Weights of a small class-conditioned spectrogram diffusion model: arch dit, trained on single English command words and digits, spoken by a formant synthesiser in many voices.
Rows from block 7 of a small class-conditioned spectrogram diffusion model, named by matrix and row number. Rows with one number within an expert belong to one neuron, the router's apart. Each number is 50 + 10 x the weight over its row's rms, rounded and kept within 0 to 99. All counts start at 0.
Before each expert's rows are labels from the 100 clips, of 14848 (inputs lightly noised), where the router gives the expert most weight on average: "lies over" is the class under the peak; "responds to" is what is common among them. Only what is clearly more common there than usual is listed. The data: single English command words and digits, spoken by a formant synthesiser in many voices.
# router: router (model.blocks.7.mlp.router.weight, 32x256, trained with AdamW), inputs 104-155
# up: expert up (model.blocks.7.mlp.up, 32x128x256), inputs 104-155
# down: expert down (model.blocks.7.mlp.down, 32x256x128, transposed), outputs 104-155

# expert 23
lies over: /s/
responds to: /s/; /k/; /ɪ/; word: six
router.23:72 46 57 44 44 48 19 53 44 43 46 54 53 38 37 45 42 40 41 38 33 66 50 43 52 60 56 42 50 72 48 46 61 32 56 61 60 45 39 72 42 54 58 31 50 59 50 60 65 47 41 59
up.0:69 50 25 55 50 42 50 50 37 33 50 50 36 50 50 50 29 50 50 53 50 50 50 50 50 58 50 39 50 50 50 76 50 81 50 71 70 50 50 50 56 43 58 50 50 50 77 50 50 29 50 43
down.0:50 33 50 50 50 50 38 50 50 59 50 36 50 71 50 50 50 50 60 50 50 50 50 50 33 50 50 50 50 43 50 42 50 36 50 33 47 50 50 50 55 41 50 50 50 50 48 50 74 50 50 25
up.1:67 50 50 38 29 50 47 50 34 50 50 50 50 72 50 49 50 50 50 50 50 66 72 50 50 50 50 50 50 50 50 39 73 50 50 50 44 50 50 75 53 50 50 50 50 42 50 50 50 50 50 77
down.1:50 50 50 50 50 74 50 39 50 31 50 50 50 50 50 68 71 50 62 50 69 50 36 50 50 50 50 69 50 50 46 50 50 50 50 50 50 53 50 62 66 16 50 50 56 50 50 77 39 50 45 23
up.2:50 50 50 50 52 50 50 50 13 50 46 50 50 50 50 50 50 50 50 50 50 24 50 50 50 50 56 50 50 50 50 50 50 50 50 38 50 50 31 50 50 50 50 66 50 50 50 50 50 50 50 50
down.2:50 50 50 50 60 50 50 75 35 50 46 50 50 50 50 50 50 50 50 39 50 56 50 50 50 50 50 52 50 50 50 50 58 50 50 77 50 50 50 50 50 50 50 50 50 50 50 50 50 50 50 36
up.3:50 50 53 77 50 50 88 50 50 37 50 50 50 50 50 50 50 50 50 50 50 49 50 50 50 80 61 50 50 50 50 50 37 75 50 50 50 50 50 50 50 50 50 50 50 28 60 50 50 33 50 50
down.3:58 29 62 42 50 50 50 50 50 50 50 40 50 50 50 50 63 34 50 66 50 50 27 50 50 50 50 50 50 50 54 50 50 56 50 36 61 50 50 67 35 50 61 50 50 56 50 65 02 50 50 29
up.4:23 50 50 65 42 50 63 73 27 56 50 50 50 50 50 50 37 50 50 50 50 50 34 50 50 50 50 70 69 50 50 50 50 50 28 42 50 50 29 21 50 29 50 50 50 50 50 50 60 51 36 50
down.4:85 50 58 50 50 50 50 50 50 50 50 50 50 50 50 50 50 50 50 50 29 50 50 39 50 50 19 94 50 40 50 50 50 50 50 50 46 50 50 65 50 50 76 50 50 54 50 50 50 50 50 50
up.5:50 50 50 50 50 50 50 50 50 50 50 50 50 50 50 38 50 46 50 50 23 68 52 52 50 50 50 50 50 40 50 50 50 67 50 85 50 81 50 50 50 50 50 50 50 50 70 50 50 50 50 50
down.5:50 50 50 50 50 50 50 54 50 50 50 50 50 50 50 50 70 50 50 50 50 50 50 50 50 50 14 50 50 50 50 50 50 50 50 50 50 50 50 50 50 50 50 50 50 50 50 50 50 50 50 50

# expert 15
lies over: /u/
responds to: /m/; /j/; /u/; /v/
router.15:70 33 37 50 43 40 38 45 60 55 43 43 55 58 50 42 41 47 48 51 44 47 52 59 56 46 31 49 21 49 64 57 69 55 60 47 63 38 44 66 55 67 55 38 56 44 45 51 50 44 63 39
up.0:50 50 50 34 50 50 50 50 50 50 50 49 50 37 50 50 50 50 50 50 53 50 50 62 50 50 50 50 50 50 50 50 50 50 50 50 50 50 29 50 76 46 50 35 54 66 50 50 50 50 50 50
down.0:50 50 78 50 50 50 50 50 35 45 50 54 50 30 55 44 32 50 50 75 50 50 50 50 50 50 50 50 56 50 50 50 33 64 50 69 50 50 76 50 13 50 50 50 61 50 50 53 50 50 50 50
up.1:46 50 50 50 50 40 50 50 50 50 50 21 50 60 31 50 26 62 50 50 50 28 50 50 50 50 50 50 50 50 50 50 50 50 50 50 50 45 50 50 66 75 53 42 50 25 39 50 60 50 50 50
down.1:50 50 47 50 44 56 49 50 50 23 50 50 55 50 29 33 45 83 50 50 50 50 76 50 50 50 50 50 50 50 50 50 50 50 50 50 50 50 50 50 50 62 50 50 50 00 50 50 86 50 40 50
up.2:50 50 50 50 50 50 50 41 35 50 50 50 50 50 50 50 50 50 50 50 50 50 50 36 50 50 50 50 74 50 38 50 50 66 50 50 50 50 50 50 70 39 24 50 50 50 50 50 50 50 32 50
down.2:50 50 50 50 50 51 50 82 50 50 50 50 50 50 50 50 50 50 60 50 53 50 50 50 50 50 67 61 50 22 50 50 50 50 88 50 50 50 50 50 50 50 50 50 50 50 50 68 50 50 64 50
up.3:31 50 50 50 58 50 50 50 50 56 50 40 50 80 28 79 50 50 45 50 50 50 50 26 50 50 50 50 50 50 50 50 50 51 50 50 50 53 50 50 50 50 50 50 46 34 50 50 50 55 48 50
down.3:22 50 34 50 50 38 50 58 50 33 50 47 50 58 50 15 50 50 50 50 50 21 50 50 43 50 50 50 28 50 50 50 50 14 50 49 50 50 50 50 50 50 50 50 50 50 34 50 50 50 23 50
up.4:72 50 50 50 50 48 50 50 50 50 50 50 36 50 50 51 50 50 50 68 50 35 50 50 52 15 50 50 50 50 39 40 60 50 68 50 50 50 50 78 50 50 45 50 50 27 50 50 50 37 46 78
down.4:50 50 50 50 43 50 50 50 50 50 50 50 50 50 50 50 50 50 50 50 43 66 50 50 50 50 50 50 50 50 50 66 50 50 32 50 50 50 31 50 50 43 44 50 40 50 50 50 41 50 50 50
up.5:50 04 28 50 47 50 50 50 43 46 50 54 48 50 50 50 36 50 50 50 50 50 50 50 50 67 50 50 50 50 50 50 62 76 50 50 50 50 50 68 50 50 50 50 50 50 50 72 50 48 50 50
down.5:50 50 69 50 50 67 50 50 50 50 50 50 47 45 47 80 50 67 50 50 63 50 50 50 50 50 50 50 50 47 50 08 50 50 50 50 50 50 50 50 50 50 32 52 39 57 50 58 50 50 40 50

# expert 31
lies over: silence
responds to: /n/; quiet level; /w/; /ʌ/
router.31:48 49 47 66 54 56 44 54 50 46 48 45 50 61 60 66 66 61 51 59 49 34 53 48 49 33 56 64 53 53 44 59 54 41 46 52 61 47 50 40 60 47 51 43 61 49 53 37 52 52 55 54
up.6:50 30 50 50 50 50 50 50 50 40 50 47 79 71 50 50 50 50 50 50 50 50 50 65 50 50 50 50 50 50 50 50 56 50 50 50 50 50 50 52 50 69 47 50 53 50 50 50 50 50 50 50
down.6:28 85 32 40 50 35 50 50 50 50 50 38 50 50 50 50 50 50 50 50 50 50 35 50 50 50 60 50 50 50 50 50 50 65 50 50 50 50 60 50 15 50 50 68 36 55 72 50 50 50 50 61
up.7:50 50 50 50 50 36 50 50 58 50 50 44 50 50 50 50 36 58 17 50 38 50 27 50 56 50 50 35 50 50 47 42 50 79 50 42 50 54 50 50 53 32 50 00 50 50 50 46 50 49 25 45
down.7:62 44 50 50 50 39 50 82 50 50 50 50 43 50 50 50 31 50 50 50 50 50 46 32 50 50 50 58 57 52 50 50 50 50 50 85 50 28 50 74 50 50 50 50 50 50 50 50 50 31 79 50
up.8:50 50 47 50 51 50 50 50 50 50 50 50 50 35 50 50 21 59 56 50 40 11 51 50 50 61 50 30 50 50 50 50 50 50 50 50 50 27 50 58 50 50 50 34 50 50 50 50 45 53 50 50
down.8:50 50 50 27 50 50 30 50 50 50 40 57 50 50 47 50 62 50 38 50 58 30 42 44 60 50 50 50 50 54 50 59 50 16 50 50 50 50 50 70 50 34 50 50 50 50 52 50 50 50 50 17
up.9:47 50 50 50 38 21 50 50 44 50 33 50 50 39 50 50 50 36 50 50 50 50 50 50 50 50 50 50 50 41 50 11 50 50 25 50 50 50 50 50 22 50 50 50 50 50 50 50 36 57 50 50
down.9:50 50 48 50 50 50 91 51 50 50 66 50 50 50 51 63 50 50 50 50 50 50 50 48 50 50 50 62 50 50 74 20 78 50 50 50 50 50 50 50 50 50 62 33 50 50 50 50 66 50 50 50
up.10:50 50 50 25 50 50 32 50 50 50 50 50 50 50 24 50 40 50 50 81 50 56 31 50 50 43 46 50 40 50 50 50 50 50 35 50 50 41 50 50 50 50 50 50 50 50 50 50 50 50 50 50
down.10:51 50 50 50 41 50 57 50 50 50 50 50 50 68 56 50 50 50 58 61 52 50 50 50 50 50 50 50 50 50 50 50 24 50 42 59 50 48 50 50 50 50 50 50 50 50 51 74 36 63 60 50
up.11:50 50 50 15 19 50 50 50 50 43 50 50 50 50 50 50 50 42 50 71 44 50 58 15 50 50 50 50 50 50 50 50 50 50 50 36 50 56 50 82 51 68 50 50 50 44 50 50 50 50 50 52
down.11:50 50 34 37 50 50 43 75 50 48 39 50 53 50 66 50 50 50 50 50 29 50 50 75 45 50 50 50 50 50 41 50 50 59 43 59 66 50 46 76 50 50 50 50 50 50 50 50 53 50 71 41

# expert 17
lies over: silence
responds to: /n/; quiet level; /oʊ/; word: no
router.17:57 49 53 57 65 60 45 50 53 41 35 63 34 49 44 46 49 49 47 32 32 46 60 60 57 53 37 64 41 47 51 30 59 60 64 42 47 33 45 51 44 49 39 38 52 55 25 37 50 58 44 54
up.6:50 50 50 17 50 50 09 50 50 50 33 50 50 50 50 50 44 50 43 50 50 50 50 50 51 50 58 50 50 27 50 50 50 50 87 68 50 32 50 50 02 50 50 50 50 50 50 50 50 50 20 50
down.6:21 62 31 52 50 50 50 71 87 50 22 50 50 61 50 47 53 50 50 35 50 79 50 76 50 74 50 32 50 50 50 50 84 50 50 50 50 50 50 50 50 75 50 31 50 50 50 37 50 50 28 33
up.7:50 46 50 52 50 53 50 50 18 50 50 43 50 50 62 50 58 50 50 50 50 50 50 50 50 50 50 50 65 50 50 50 50 50 50 45 50 50 50 50 49 70 50 50 50 50 50 50 69 50 50 73
down.7:50 50 50 50 44 50 73 50 24 48 50 50 50 63 50 50 50 50 50 50 50 50 50 53 33 50 50 50 50 50 69 25 50 50 59 50 50 50 50 50 50 50 48 50 50 50 50 50 50 50 50 50
up.8:36 50 50 43 50 50 50 86 50 31 50 50 50 50 50 26 50 36 50 50 50 50 50 50 50 79 50 23 50 50 50 50 50 53 50 50 50 50 50 17 50 50 50 50 50 50 50 50 50 50 50 50
down.8:50 47 50 50 50 50 50 50 50 37 50 50 50 50 50 50 50 60 50 50 50 50 50 50 50 50 50 90 50 50 50 50 50 50 60 72 50 50 50 50 50 50 50 50 79 51 50 50 77 50 50 50
up.9:50 50 50 50 50 50 50 73 22 50 50 50 50 50 50 50 50 50 52 50 50 97 44 50 50 68 50 66 50 59 72 50 50 50 50 50 50 50 50 50 50 50 50 50 50 50 48 50 50 46 50 44
down.9:53 51 50 50 50 48 52 50 50 59 50 50 50 50 50 50 50 50 50 50 43 50 50 50 50 50 17 50 50 50 50 50 16 50 50 50 50 50 50 50 50 50 50 50 50 50 50 50 50 50 50 50
up.10:50 50 50 48 50 45 50 50 50 50 50 67 50 36 50 27 50 50 50 50 50 50 50 47 25 50 48 50 50 50 50 00 50 30 50 50 50 50 50 36 18 50 50 36 50 30 50 50 50 50 50 18
down.10:00 50 50 50 50 50 60 53 44 50 50 50 66 50 50 50 74 50 50 50 50 50 50 32 50 50 62 50 50 50 50 50 50 50 50 56 50 50 38 50 46 50 50 50 50 50 50 50 61 39 50 65
up.11:50 50 50 50 50 50 50 50 83 50 50 50 50 45 50 50 50 50 50 50 50 99 50 50 50 50 50 50 36 60 50 50 47 50 73 50 50 83 50 50 50 50 50 50 50 50 50 50 50 50 67 50
down.11:50 50 50 50 50 50 50 50 50 50 21 50 42 44 50 50 50 50 50 50 50 99 50 50 50 50 50 50 50 83 32 50 50 50 50 44 48 50 50 50 38 50 50 50 50 50 50 50 50 50 62 50